config.toml
model = "segmentation model"
dataset = "drawings of small networks of dots and links"
image_size = 48
grayscale = true
horizontal_flip = true
rotation_deg = 5
norm = "batchnorm"
upsampling = "nearest_conv"
lr = 0.0039
beta1 = 0.9
beta2 = 0.98
eps = 1e-08
final_lr_fraction = 0.05
warmup_steps = 1200
Rows from block 3, named by matrix and row number. Rows with one number belong to one channel. Each number is 128 + 32 x the weight over the matrix's rms, rounded and kept within 0 to 255. All counts start at 0.
# convs0: first 3x3 conv (model.mid.1.convs.0.weight, 288x288x3x3), inputs 186-191, a 3x3 kernel for each
# convs1: second 3x3 conv (model.mid.1.convs.1.weight, 288x288x3x3, transposed), outputs 186-191, a 3x3 kernel for each
convs0.4 [121 133 106  84 130 106 101 122 131 104 100 131 119 143 125 125 143 151 141 114  85 110 124  96 129 134 103 118 146  94 129 146 143 114 166 114 116 144  75 131 119 131 109 153  63 105 106  19 124 109  59 102 102   5]
convs1.4 [118 153 230 120 133 221 144 178 255 106 115  59  78 140 108 131 123  97 107 160 184 108 125 210 114 164 236 150  91 117  91 163 162 146 151 209 116 146 120 163 103 167 153 125 161 113  90  81 104  99 145 129 196 200]
convs0.5 [143 154 108 168 142  66 137  96  50  95 126 100 118  91 134 134 150 134 139 145 153 141 121 135 105 166 186 120 100 125 102  89 144 110 161 122 151  52 159 122 172 167 143 175  62  59 113  83  66 166  97  84 109  84]
convs1.5 [159 128 142 126 111 145 174 142 151  96 108 157 145 155 137  98  58 141 133 149 182 139 111 117 115 167 199 133  81  96 152 187 131 137 103 150  32 109  74 169 125 172 142 129  53  95  93  81 179 199 130 117 121 148]
convs0.6 [104 132 124  87 115 153  66 106 166 158 158 103 122 139  84 141 150 107 159 148 148 139 105 127 114 124 105 171 144 143 174  96  66 162 107  88 158 126  97 114  94 111 175 120 114 181 143 129 133 107 122 156 120 124]
convs1.6 [ 68  91 104  72 111 143  81  48  85 161 151 163 185  86  84 143 107 118 148 145 143 124 102 136 109  84 101 168 178 152 118  78  44 131  90  83 129 128 155 155 145 139 145 115 176  98 119  89 110 114  80  56  74  89]
convs0.7 [ 76 122 155 112 150 125  95 162 115 116 102 105  98 138 106 155 162 135 157  72  87 130 113  63 159 129  83  72 124 174  46 166 199  34 109 165 131 115 129 122  97 162 145  71 113 108 124 137 112 131 164 123 119 135]
convs1.7 [165 114 113 186 153 136 232 180 156 155 163 180 149 114 162 165 149 131 211 109 111 213 101  83 203 127 127 134 133 130 113 104 151 121 152 131 125 125 146 200 128 174 127  91 170 143 134 130 112 153 112 155  97 142]
convs0.8 [ 64  67 158 104 127 163 119 143 183 104 110 162 145 116 145 166 128 173 127 118 115 139 118 129 145 106 123 107  99  63 155 164 115 133 138 152 118 113 144 112 146 163 101 121 136  71 100   0 106 162  78  63 101  53]
convs1.8 [129 119 117 124  84  56  88 136 159 184 181 168 167 141 102 104 125 144 134 123 121 114 145  96 188 181 180 111 122 104  92 114  77 141 165 129 154  97 123 140  92  94  72 173 154 137 118 141 111 181 196 161 127 148]
convs0.9 [143 146 162  83 130 153 146 134 155 160 149 144 160 149 135 138 131  98 105  82 101 129 128 113 104 105  72  91  72  91  98 158 109 109 119 134 151 138 128 152 121 166 117 151 181  75  79  45 123 158  98  90 155  84]
convs1.9 [125 112 100 135 145 129 158 158 133 143 151 154 127 134 145 130 135 194 118 141 166 156 152 153 135 151 121 117 119  92 131 155  85 140 108 124 114 114  75 127 143 130 113 132 104  99 107 107 110 151 101 169 169 119]
convs0.10 [130 127 138 101  90 116 141 126 131 161 129 123 143 125 141 147 126 110 169 184 163 164 178 175 137 164 162 122 124 100 132 124 103 137 127 101 142 120 144 129 120 119 114 140 143 139 137 128 123 122 126 126 128 135]
convs1.10 [119 128 120 124 135 130 124 130 117 112 125 103 103 147 126  92 132 105 106 105 109 105 110 106 122 117 114 152 134 146 147 144 145 160 158 148  97 129 114 120 122 121 111 134 114 142 127 114 138 123 114 148 143 128]
convs0.11 [145 131 135 148 117 130 161 142 145 108 126 147 105 135 141 132 146 157 110 116 116 119 124 106 116 130 123 143 121 150 148 138 123 155 139 135 138 111 114 124 147 113 134 124 117 140 122 138 128 107 109 139 134 140]
convs1.11 [134 126 145 130 138 124 136 127 134 123 111 141 128  98 127 131 119 128 139 128 143 126 130 132 140 133 143 115 129 128 134 147 138 141 142 130 125 122 150 116 143 120 137 122 126 143 126 139 138 123 128 124 119 117]
convs0.12 [155 139 123 140 136 141 134  86 117 130 164 146  85 159 191 113 118 165 155 160 161 146 177 144 142 117 105 144 106 156 143 150 125 125 100 160 101 110 105 100 143 135 119 125 101  99  99 107  96 111  66 108  91 120]
convs1.12 [109 113 132 137 138  99 139 116 130  93 108 117 102 116 146 100  94 173 107 112 107 129 145 120 137 138 113 100  94  90 118 173 155 139 105 114 100  59 152 129 159  86 118 103 166 121 139 132 128 147 133 114 113 139]
convs0.13 [188 163 160  97 124 150 129 136 135 148 136 133 131 130 118 103 109 117 143 159 132 141 144 117  97 121 102 139 152 135 152 108 146 118 130 168  86 192 163 124 176 115 193 100 162 132 166 115 130 162 124  82  99 109]
convs1.13 [127 124  98 143 119 128 111 132 130 148 113 133  96  87 143  84 136 114 136 108  91 104  87 140 140  94 189 165 132 120 116 126 172 147 131 166 132  94  96  61 137  84  64 161  52 109 193 115 139 125 186 153 127 142]
convs0.14 [124 154 154 104 133 169  79 111 151 107  71  80 146  90 109 141 138 176 106 116 134 137 132 133 136 127 124 116 106 144 133 119 150 148 123 142 104 118 101  93 107 145 143 194 128 151 125 143 129 128 140 126 137 151]
convs1.14 [135 117 126 133 127 111 107 102 106 101 113 113 102 115 113 121 132 182 115 135 122 142 138 115 111 139 151 132 121 141 134 123 128 127  96 140  83 159 155 188 109  97  82 115  68 126 155 132 132 131 117 123 120  98]
convs0.15 [112 129 112 132 111 111 145 118 127 112 104  98 120 108 130  93 109 119 148 130 142 143 136 154 103 132 116 123 153 143 146 156 142 128 151 141  98 154 165 132 148 140  51 121 137   1  88  35  47 125  55   0  53  56]
convs1.15 [130 123 128 127 110 118 143 144 158 106 120 105 117 143 101  89 103  90 139 145 130 118 133 116 136 168 148 117 116 128 133 129 144 159 177 128 125 133 126  93 138 144 104 144 181 141 154 148 138 123 136 191 162 146]
convs0.16 [122 146 104 128 126 115 137 140  94 145 102  68 146 135 106 172 130 117  94  97 140  98 156 129  98 163 146 125 144 121 175 147 104 133 106 113 108 168 133 126 165  88 186 102 146 133 152 117 150 139 135  93  80 100]
convs1.16 [160 140 142 150 139 144 153 165 149 151 113 153  51 114 139  68 164 117  93 105 126 118 127 107 132 105 149 144 142 191 115 143 180 138 165 145  76  72  94  70 146 103 113 137  82  99 141 126 131 170 165 137 150 135]
convs0.17 [120 127 121 133 143 124 133 109 112 117  57 109 151 114 144 135 113 107 132 129 159 114 100 117 120 101 123   0   0   0 105 132  30 124 147  33 137 144 134 127 150 142 112 133 111  97 122 161 128 138 160 131 130 152]
convs1.17 [121 151 138 121 128 129 123 137 139 111  94  92 129 127 116 140 126 133 148 173 174 130 132 153 145 122 144  87  97  74 130 148 105 119 147 104 127 150 121 131 153 139 134 144 137 143 162 151 110 113 130 139 134 166]
convs0.18 [141 131 141 123 106 119 143 122 142 105 120 133  96 126 141 128 141 148 113 120 114 118 131 122 100 114 112 124 114 126 133 133 125 123 113 109 137 118 118 131 132 127 129 127 123 124 112 128 126 117 120 143 127 138]
convs1.18 [121 118 127 124 129 122 137 132 131 113 106 127 110 100 120 111 107 131 124 119 128 123 125 131 127 134 142 123 131 130 131 144 140 134 136 139 134 119 138 126 132 125 122 120 122 141 128 131 141 124 120 151 138 133]
convs0.19 [137 163 151 111 115 150 128 135 143 188 175 179 201 132 154 168 173 146 123 119 105 143 118 133 145 159 118  59  68  84 115 138 118 107 156 139 114 121  77 103 108  87  90  92  92  27  90  46  92 168 144  85 138 157]
convs1.19 [ 96  90 108  88 132 141  97 138 127 102 106 101 117  98 128 105 156 135  61  80 112  99 160 153 143 149 155 124 127 122 120 140 134 151 165 156 185 157 192 140 152 146 114 155 119 133 139 156 123 102 118 192 200 206]
convs0.20 [150 134 121 138 124 128 147 126 119  83  96 111 108 131 150 152 205 211 158 105 116 169 109 105 162 127 122  80  78  95 129 127  90 115 125  86  39 145  35  79 172  89  16 127  58  60 112  66 119 182 140  81 135  94]
convs1.20 [ 99 108  93 111 123 124  86 118 109 125 157 140 118 143 117 108 128 105 127 138 140 153 168 170 138 162 152 144 136 147 159 144 143 168 180 152 159 163 123 140 178 129 132 197 160 195 171 218 174 119 167 193 145 190]
convs0.21 [161 146 172 107 121 143 169 173 177 177 140 106 195 132 110 138  93  64 127 106 136 111 155 123 137 147 145 163 155 195 130 103 114  70  96  95 185 124 174 119 123 162 124 128 133 187 153 201 140  90 148 155 119 150]
convs1.21 [ 84 113  80 116 145  94  96 129  95 111 147 125  30 134 119  68 112 163 106 135 117 106 131 116 112 137  84 172 149 183 140 160 163 151 148 144  39 140 125 101 124 153 106  91 102 144  90 117 179 121 104 139 146 140]
convs0.22 [ 92 107 112 139 136 148 156 155 154  94  82  93 132 120 128 158 163 179  62 120  83 117 169 122  23 100  24 193 143 153 175 137 148 175 134 162 119 144 129 126 144 129 108 134 119 127 132 111 132 140 118 124 133 115]
convs1.22 [127 119 113 150 131 134 150 140 149 147 126 141 144 121 125 135 127 139  92 126  91 128 155 122  95 117  88 147 134 142 142 130 136 153 132 147 115 128  87 133 140 122 124 117 105 116 128 127 114 134 140 107 130 136]
convs0.23 [ 86 130 199 114 155 191 151 197 210 222 191 128 212 171 155 192 131 115 156 112 128 135 143 139 110 160 150 152 129 140 141 148 127 129 163 169 135 159 118 147  87 178 134 142 116 133 138 116 139 136 158 129  84 104]
convs1.23 [108 118  78 101 154 100  54 122  68 133 120  67 108 106  88 105 154  84 114 109 154 126  80 120 105 112  98 140 130 141 106 145 177  62 121 209 103 126  85 174  97 123 112 140  81 141 155 114 133 165 102 113 157 139]
convs0.24 [173 153 139 147 158 104 147 109  86 129 142 152  97 111 171  92 112  90 102 103  99 149 134 144 149 152 122 154 166 126 171 175 149 143 150 152 101 120  89 138 107  92 152 138 119  37  56  41 105 106  80 175 162 145]
convs1.24 [169  99 147  89 115 116 103  85  52  90 125 123 115 129 134 152 202 248  85  62  67 146 203 189 152  89  48 138 138 129 139 101  90 115  59   6 176  96 133 109 110 124 116 145  96 136 155 179 116  90  77 159 196 222]
convs0.25 [153 156 146 129 113 140 155  98 145  61 160 166 137 105 126 145 161 162 162 153 121 151 123 123 143 100 181 154 102 210 118 129 159  90 111 150 135 115 123 141 147 149 150 132 185 159 152 166 150 139 146 139 117 179]
convs1.25 [107 108 104 111 152 121 135 139 111 115 109 158 110 115 139 139  61 186 132  92 142  94  96 113 124 121 137 128 113 124 125 147  99 114 107 137 147 139 158 142 163 178 132 138 146 128 115 120 147 106 112 165 123 120]
convs0.26 [134 141 150  92 117 152 132 139 182  91 132 111 140 150 130  93 117 106 138 124 125 156 135 128 108 130 134 132 167 144 138 154 133 135 141 158 113 126 184 144 156 169 154 191 180  76 137  77 148 183 130 151 142 101]
convs1.26 [129 134 122 144 155 132 128 142 129 139 147 145 126 135 148 125 147 170 133 127 159 114 137 137 128 136 144 127 123 128 130 171 148 156 161 137 122 130  86 136 172  98  91 117  59 159 130 102 110 122 125 116 135 125]
convs0.27 [151 135 113 148 114 116 113 104 114 122 112 132 116 110 154 125 161 159  74 114 132 118 164 139  89 144 127 124 131 102 143 148 113 134 129 161  36 125 150 166 178 139 150 119  77  49 139  78 126 136  94  76  43  58]
convs1.27 [140 103 137 147 124 138 153 138 131 155 168 175 103 133 151  96 164 137 118 103 128 117 160 115 141 131 169 145  89  97 117 150 135 125 160  70  81  43  86  93 168 138 143 107 101 165 142 156 136 143 145 133 179 192]
convs0.28 [117 118 130 109  94 142 143 131 144 147 128 140 159 120 145 137 131 114 179 182 164 172 175 180 154 180 172 114 119 108 127 120 101 119 111  84 123 125 127 137  99 135 110 122 152 129 136 133  95 118 130  97 117 129]
convs1.28 [118 125 122 122 132 123 120 135 125 123 121  95 113 137 105  81 131 101 104  89  91  92  96 101 118 116 105 144 127 137 126 139 141 161 173 144  89 125 117 115 105 111  96 147 113 126 122  96 139 138 111 142 140 134]
convs0.29 [107 113 111 145 140 147 157 156 158  94  77  87 128 107 117 159 154 171  29 111  98  77 158 141   0  94  58 214 149 138 197 141 135 191 132 148 113 133 124 118 136 127 106 133 124 128 134 111 125 137 112 121 136 122]
convs1.29 [131 121 113 151 127 127 148 134 138 146 126 138 148 124 127 141 129 138  81 123  92 119 155 130  81 114  94 152 134 141 142 121 131 148 124 142 115 129  99 131 139 129 123 120 115 110 126 126 114 130 128 102 119 123]
convs0.30 [182 134 119 166 167 117 220 145 121 136 124  79 156 159 110 128 170 110 139 114 128 166 102  98 141 124 119 139 120  97 140 125 101 125 119 102  21 165  97 115 134 165 156  98 167 137 178 144 112 142 134  99 139 108]
convs1.30 [ 84 103  93 110 142 114  94 121 114  97 104 128 101 156 147  94 147 119 127 134 101 136 121  99 151 122 116 192 159 147 157 103 161 207 208 156 107  76 103  77  77 142  66 117  57 149 113 126 122 136 121 176 156 159]
convs0.31 [156 156 126 115 185 170 140 145 137 149 199 164 144 134 139  81  92  96  98 122 106 158 141 139 143 157 147 111 140 105 126 151 104 149 182 138 121 145 115 107 134 156 131 130 146 111 126  81 170 190 129 140 135 105]
convs1.31 [156 124 113 127  96  65 120 153  94 117 141  95 139 116 120 127 140 154  96  63  72 154 151 138 144 163 136  88  48  82 133 117 141 102 105  92 149 127 140 118 103 107 153 150 137 178 156 186 158 155 170  47  38 101]
convs0.32 [164 143 111 151 134 147 186 168 141 104 153 158 127 150 145 160 145 149 161 144 148 133 125 120 140 138 141 142 128 134 134 137 131 140 141 157 156 110  99 124 112 142 117 124 169 116 116 129  98 110 109 103 121 127]
convs1.32 [146 125 129 118 125 103 122 126 136 116 110 126 126  95 124 120 115 136 141 111 129 116 116 125 133 123 133 122 114 109 120 146 131 134 146 137 145 147 159 132 159 145 127 128 122 130 120 108 116 107 122 125 147 127]
convs0.33 [113 145 150  80 142 147 128 143 158 157 142 156  88 120 131 140 135 159 156 138  81 132 176  82 171 118  73 104 151 206  91 170 235  68 110 196 142 128 117 125  97 105 125  97  89 155 145 129 140 155 162 152 146 156]
convs1.33 [137 129  97 124 159 128 144 112  94 112 109  98 113 117 146  87 116 127 178 192 138 127 116  89 147 149 126 166 148 144  93 110 118 169 154 122 138 126 109 154 137 123 150 101 103 127 109 119 135  75  60  94 112 152]
convs0.34 [144 136 114 141 111 142 165 140 132 147 101 122  81  77 134  44 110 119 108 128 141 138 134 156 134 202 200 105 143 148 150 134 139 126 119 161  35  67 133 119 147 195 139 178 209  45 116 161  89 183 217  99 153 158]
convs1.34 [ 87 100 125 119 106 141 102 135 134  94 161 171 100 131 155 159 144 119  73 155 116 107 124 156  97 122 135  70 129 134 165 135 118 112 135 172 146 146 160  92 128 148 132 134 131 134  81 157 102 115  87 142 133 116]
convs0.35 [145 125 117 123 111 120 123  98 135 112 125 105 128  61 106 169 155  95 117 115 123 196 144 130 151 168 141 114 104 116 188 184 142 139 152 120 114 114 120 153 108 126 141 140 107  56  73 122 127 126 144 149 135 164]
convs1.35 [137  74  42 118 124 122 162 108  89 115  80  65 102 185 156 161 165 116 126 220 193 138 118 137 153 134 159 114 170 170 146  97  43 117 109 152 145 130 106 130 127 140 132 134 101 174 211 234 111  84 131 165 159 148]
convs0.36 [129  84  73 151 130 124 146 122 130 112 145 132 133 136 107 142 154  83 123 130 136 135 130 113 136 137 110 139 158  93 124 140 117 114 120 124 116 124  97 118 126 116 115 107  95  44 107  56  89 146  29  77 106  80]
convs1.36 [135 160 120 147 151 128 122 137 160  56  69 101 128 133 118 104 137  84 136 153 138 136 148 121 168 107  71 100 107 115 122 120 109 132 139 102 158 165 111 117 171 111 150 192 158  95  88  79  69 125 129  98 149 147]
convs0.37 [157 138 124 121 130 112 138 143 124  68  82 138 107 125 148 130 142 167 160 168 150 108 140 135 151  71  60 128 116 129 131 148 126 127 115 103  90 152 141 135 180  86 115  74  33 123 148 125 128 135 132 165 184 157]
convs1.37 [189 176 195 105  89  98  81  90  89 138 147 125  98  88 121 117  84  42 185 186 216 119 103  88  92 126 146  89 110  99 153 109  79 167 150 196 129 136 174 138 170 110 121 158 145 148 125 115 140 134 137 137  70  96]
convs0.38 [110 113  86 118 153 131 140 179 132 109  98  58 177 144  71 128 163 107 128  89  75 172 144 123 114 169 161  91  99 112 139 120 116  88 122 113 159 118  51 131  94  37 121 126  45  80 128 130 100 110 147  85 126 155]
convs1.38 [168 138 170 123 134 211 153 131 150 119 146 140 125 125 129 129 165 168 119 110  80 149 114 101 108 124  77  99 153 192 116 124 215 125 144 235 169 102   9 124 165 181 158 113  85  77 127  86 137 154  82  92 102 184]
convs0.39 [118  77  74 115 108 155 135 122 152  70 103 145 118 159 152 158 168 207 161 140 123 167 165 139 126 131 121 134 141 122 129 144 127 122 111 108 123 182 130 112 153 107  72  85  36 142 138 114 149 142 142 140 128 108]
convs1.39 [149 132 108 139 112 117 175 138 154 137 118 119 146 125 157 153 137 169 118 125 108 103 128 126 149 158 105 121 128 148 137 140 139 217 154  72 119 164 164 102 138 167 107 106 153 142 114 152 169 149 143 131 141 197]
convs0.40 [157 138 115 175 130  72 123  93  52  65  37  56  95 129 107 158 175 171 126 129 139 131 132 126 110 142 104 115 138 142 128 132 144 121 121 115  71 115  94  87 165 136  49 104 108  79 121 102 126 137 119  76  94  77]
convs1.40 [193 156 187 189 125 165 193 150 152 141 144 140 149 154 152 146 157 154 149 141 161 129 143 143 135 174 154 162 138 137 156 141 130 154 134 114  66  96 109 135 178 187 126 131 124 141 161 145 192 186 141 149 184 161]
convs0.41 [ 76 121 106 105 125 137 124 137 129 131 154 120  89 108  87 141 139 122 166 114  51 137 131 125 138 144 142 119 128 165 121 163 138 123  98  98 106 111 103 127 101 126 116 107 141  97 153 133 122 142 200 144 138 115]
convs1.41 [143 107  53  93 144 157 117 103  68 154 167 147 115 129 152 122  69  43 102 134 148 149  87 133  89 157 165  76 148 196 139 156 164  97 177 180 116 110 119 131 107 148 137 145 149 107 130 116 139  82  39  48 100 183]
convs0.42 [112 128 134 116 147 136 112 110 110 140 160  87 113 163  90 131 168 125 115 114 127 147 142 160 136 129 127 142 132 139 158 152 122 158 111  97  75 108  93  98 105  96  80 128  83 147 148 143 139 138 143 111  95 108]
convs1.42 [150 149 161  91 127 189 124 144 167 148  77 122 160 160 173 141 103 112  92 144 121  95 108 127  90 147 169 125 145 133 129 159 134  82 112 104 166 180 192 154 167 146 130 151 131 171 208 217 188 162 132 126 131 159]
convs0.43 [ 27 108  98  52 146 151  67 149 146 165 178 153 164 159 124 149 171 122  96 137 167 106 133 158 161 184 171 102 141 129 106 151 136 113 138 118  80  60  42  37 124 191 138 162  92 148 139 138 149 150 121 146 158 107]
convs1.43 [138 134 134 131  84 131 122 101 136 143 141 172 145 107 114 164 111 165  89 158 137  86 140 160  85 109 111 144 146 136 135 107 105 127 108 102 126 203 149 199 124  56 101 143 164 112 137 145  80  95 107 121 121 116]
convs0.44 [ 61 100  73 110 148 112 134 150 140 109 105  98 133 102 125 146 184 129 120 111 109 114 117 137 107 111 135 122 131 112 161 154 109 163 146 117  52 150 144 203  48 201 149 143  87 144 143 133 160 147 136 151 144 125]
convs1.44 [136 104 120 132 117 133 134 140 139 127 126 121 110 125 147 144 144 106 138 124 162 162 126 126 152 160 137 177 135 167 122 133 148 163 138 125 109 141 113 215  12 179 110 172  82 113 103  98 103 126 100  70 122  90]
convs0.45 [134 108 109 140 132 137 170 160 151 120 100 108 125 115 110 158 163 168  31  70  40  41  75  42   0  27   0 248 198 211 204 159 177 233 181 207 120 131 120 127 142 124 127 134 125 124 129 129 102 114 109 108 124 128]
convs1.45 [119 125 127 126 132 139 134 132 134 117 122 111 131 113  90 126 125 111  72 110  69 121 154 107  59  99  57 174 158 173 154 125 139 159 139 151 104 124  94 106 129 100 100 117  94 110 127 109 118 125 111 130 137 107]
convs0.46 [255 175 109 203 135  77 238 146 114 122 101  75 158 128  87 141 161 118 170 120 118 167 106  74 131 111 112 151 116 119 141 135 130 132 119 104 203 126  71 191 143  63 204 183  64 119 126 113 112 113 115 124 132  94]
convs1.46 [ 43  98 149  77 138 183  19  85 141 128 142 163  40  98 136 143 154 143 105 101 124 162 155 125 137 100 100 178 159 108 190 139 105 164 113 101  72  98 105  99  97 188  70 103 119 183 100 102 161 136 112 235 155 118]
convs0.47 [156 114 102 123 123  66  88  68  58  98 101 130 139 132 130 173 187 240 126  94  92 132 132 102 124 133 141 155 118 125 147 134 105 113 121 118 144 132 126 131 130 142 177 148 159 110 118 137 154 134 147 150 135 153]
convs1.47 [128 127 136 150 140 147 148 174 158 154 152 113 108 109 129 112 153 116 114 139 166 137 110 151 207 187 201  99 140 101 120 102 149 139 167 155 117 149 124 116 132 155 123 103  66 102 103 118 108 119 144 148 157 165]
convs0.48 [190 154 179 156 114 125 124 104 122 139 167 213 108 119 179  80  95 121 157 175 167 122 109 107 102 114 117 127 140 129 141 125 116 104 106 119 213 193 255  74 162 177  16  34  62 123 115 105 146 135 111 104 119 113]
convs1.48 [124 115  63 133 165 113 176 170 148 104 115 130  96 120 114 103 131 116 167 139 193 131 127 174 133  96 123 145 105 154 139 142 154 141 142 152  85 131  59  93 151 135 153 150 114 128 141 142 162 154 123 133 157 134]
convs0.49 [129 112 128 103 119 161 143 160 170 180 168 176 186 179 161 168 173 177 166 101  95 126  99  74 174 140 124 124 167 136 137 147 128 125 145 133 162 137 112 185 133  93 146 133  89  87 121  99 138 174 135  80 157 122]
convs1.49 [ 62  92 119  67 116 165  82  96 150  78  78  84 129 130 108 134 153  68 140  86 128 133 139 105 166 103 123  76  91 122 105 127 161  95 110 139 119 143 119 128  79 163 113 131 147  51 137 141 146 148 157 132 156 134]
convs0.50 [107 131 115 102 120 162 113 135 145  75 108 151 106 136 196 121 125 211 108 116 110 140 124 135 170 145 157 131 124  99 119 148 138 100 104  84  90 145  60  95 155 107 114 157  94 161 147 119 158 123 111 139 124  81]
convs1.50 [157 139 115 152 128  81 133 109 107 112 100  72 124 129 108 142 134 118 104  69  99 116 151 136 146 139 156 178 134 151 151 162 159 168 131 151 162 138  97 124 163  99  93 102 102 169 160 140  98 119 178 174 151 140]
convs0.51 [122 167 171 102 144 164 111 138 190 114 161 149 115 127 155  63  94  96 134 106 109 156 147 114 105 141  70 100 160 147 105 151 150 117 137 153 104 148 203  81 148 197 104 164 211 132 139 130 119 130 137 109 106 119]
convs1.51 [117 113  70 119 143 114  96 117  68 106 134 180  86  97 160  90  85 170 137 139 140 143 137 118 118 161 140 136 136 129 127 120 100 121 138 123 146 137  84 147 154 100  99 107  69 122 136 128 132 167 144 140 126 102]
convs0.52 [223 205 188 167 107 169 135 130 167 144 161 203 104 102 173  73 103 130 149 146 155 140 114 111  91 102 117 156 143 139 126 102 143 124 130 129 208 173 211 124 160  78 147 135  96  91 123  82 136 169 137 117 143 105]
convs1.52 [ 45  81  55 102 144  89  80 114 105 118 143 153 101 141 136 104  95 100 161 158 159 135  95  86  91  98 115 134 129 149 113 115 115 108  95 114  79 104  65 103 141 111 106 114  96 159 136 150 115 130 128 126 118 143]
convs0.53 [155 173 164  99 147 108 141 134 131 141 154 169 114 100  97  85 124 119 100  86 104 138 121 100 202 140 109 115 146  95 127 156 114 123 146 138 164 100  73 168 130 123 190 183 161 111  73  64 140 118 126 163 148 144]
convs1.53 [119 126 169 127 115 108  94 146 129  81  58  81 158 149 102 180 144 154 152 145  99 170 115 131  96 157 156 163 136  98 131 142 142 136 121 104 134 136 155 174 129  97  93 127 130 135 137 118  97 175 110  57  70 106]
convs0.54 [ 74  84 125  96 103 119  98 118 112  99 125 149  87 111 178 161 178 195 146 110 109 128 119 117 126 133 112 112 113 100 116 135 146 110 125 141 156 137 115 132 160 150 142 126 111 137 129 151 138 135 142 142 135 139]
convs1.54 [117 146 166 109 124 169 157 138 178 173 166 178 119  86  97 130 124 111 174  95 129 157 133 207 160  95 174 127 125 109 103 185 193 132 174 152 112 125 115 125 146  82  89  83 116 147 166 186 153 139 108 133 195 174]
convs0.55 [166 135 135 160 116 160 125 145 145 152 172 107 135 166 113 117 150 103 119 111  83 168 116 113 143 155 109  89 138 109 107 174 145 110 142 111 132  95  90 141 130 134 113 121  75 120 148  84 142 167 136 154 129  72]
convs1.55 [124 102 141 133 137 156 126 139 165 105 111 112 140 134 132 138 145 176 134  71 141 117 125 100 145 166 132 158 103  88 162 188  93 160 148 124 153 123 109  97 118 130 126 139 145 106 134 130 136 195 172 123 146 129]
convs0.56 [144 139 147 104 100 114 106 124 149 210 191 166 176 137 131 162 119 120 124 145 160 146 135 132 120 126  99 109  90 135 139 161 162 141 144 153 178 176 194 141 138 139  72  71 100 141 115 125 165 150 167 152 142 154]
convs1.56 [ 84  96  45 115 123 117 160 140 115 165 161 109 154 132 113  65  76  77 127 156 179 129 126 127 119  78  53  89 111  99 114 137 118 127 111 150 117 125  87 126 146 188 150 137 161 135 103  92 123 164 137 137 156 135]
convs0.57 [177 170 142 165 124 117 153 112 126 151 183 135 144 183 112 105 106 115 114 139 138 122 133 109  96 108 135 255 226 150 242 137  44 118  82  37 127 183 166 191 103 123 150 108  81 216 131  91 177 118  60 148  97  25]
convs1.57 [ 46 105 122  91 137 145  74 123 156 183 146 147 126  78  92 156 104 112  95 101 132  99 109 143 117 135 194 197 212 157 185 162 106 109  87  70 155 158 127 136 140 120  94 164 132 147 135 145 129 141 142 151 110 107]
convs0.58 [136 134 142  96  90 116 137 122 135 149 105 116 126 121 141 136 113 120 149 162 153 153 169 171 128 147 153 122 113 108 125 121 106 133 117 103 138 124 135 120 130 114 106 133 131 144 132 124 141 132 134 129 121 126]
convs1.58 [116 121 114 130 139 129 130 135 118 104 125 107 103 148 123  88 125 101 106 103 106 111 115 109 119 121 120 158 141 145 152 149 155 160 157 157 102 119 110 119 124 108 105 121 111 144 129 115 139 126 116 157 136 124]
convs0.59 [ 86  85 120 100 159 160  54 137 123 134 150 156 113 137 108 131 180 131 160 159 179 162 172 145 155 142 124 145 157 130 131 149 135 103 150 163 100 122 125  90 108 136  86 115 125 130 164 123 155 132  88 133 139 107]
convs1.59 [180 167 117  70  79 103 144 174 129 184 130 118 151 124 151 135 116 146  90 104 143 137 112  70 161 154 197  30  33  99 138 149 119  93 110 138 154 135 157  79 148 128 114 144 124 137 100 207 195 231 168   0  16  28]
convs0.60 [149 135 152 172 156 116 185 158 110 137 168 157 140 153 143 100 150 149  84 146 169 111 166 175  91 137 179 120 106 102 148 168 114 158 192 149  91 127 168 123 133 155  52 151 120 127  87 116 135  94 112 153 132 143]
convs1.60 [ 77  98 154  79  89 150  59  77 111 136 130 180 138 103 169  93 123 144 116 126 182  78 107 155  77 100 164 172 129 133 150 123 104 140 134  95 136 162 118 163 113 153 130 130 129 196 128  89 208 126 123 253 149 149]
convs0.61 [167 171 107 124 130 134 139 198 152 103 137 139  60 131 147 111 146 119 179 130 130 151 137  98 200 156 129 121 131  96 113 128 128 135 140 138 137 150 149 112 136 147 136 119 122 188 173 145  64 125 134  54  78  82]
convs1.61 [103 120 149 181 173  70  88 140 189 177 132  40 112 153 208 146 110 134  90 170 216 131 113 102 154 159 115 131 142 112  82 121 115 160 139 109  82 125 139 114 130  86 127 175 132 107 120 111  88 160 241 145 113  87]
convs0.62 [152 150 142 143 144 150 160 166 150 145 154 145 162 130 135 166 170 185 187 143 137 160 131  81 100 105  55 124  88  72 156 142 140 142 147 121  59 164  71  95  96 188 161 126 138 163 160 149 133 136 152 128 132 130]
convs1.62 [ 50  72  75  94 127 107 141 158 119 106  61  98 107 151 134 128 173 108 137 124 106 147 148 119 138  96 119 147 127 102 128 114 156 150 141 116 153 184 179 138 115 106 103 156  63 197 159 178 108 128 136 137  75 120]
convs0.63 [165 148  93  63  89  94 151 116 117 136 112  98 162 162  96 121  98 114 142 114 124 161 106 129 155 142 127 132 172 145 126 166 194 130 140 171 135 141 113 149 149 152 109 160 151 118 140 141 134 116  70 121 133 128]
convs1.63 [104  91  75 141 179 176 134  92  55 111 157 165 109  39  48 143 175 148 123  68 124 152 224 185 138 128  24 142 101 124 138  66 110 130 141  82 141  81 104 110 152 157 120 139 114 138 134  86  93  77 165 167 225 225]
convs0.64 [108 133 103 154  78 100 151 130 138 175 170 157 155 149 122 113 108 111 155 160 117 156 144  93 152 143  99 101 127  97 145 156 145 154 141 133  95 136 104 122 100 127 133 126 118  64  99  65  96 159 112  59 117  93]
convs1.64 [ 58  80  73  70 138 116  81 135  80 107 119  83 132 126 103  64 108  81 115 136 119 109 156 124 113 102  99  69  89  77  96 154  76 113 113  82 142 109 167 111 112 174 160 186 125 119 139 132 133 128 104 138  78 106]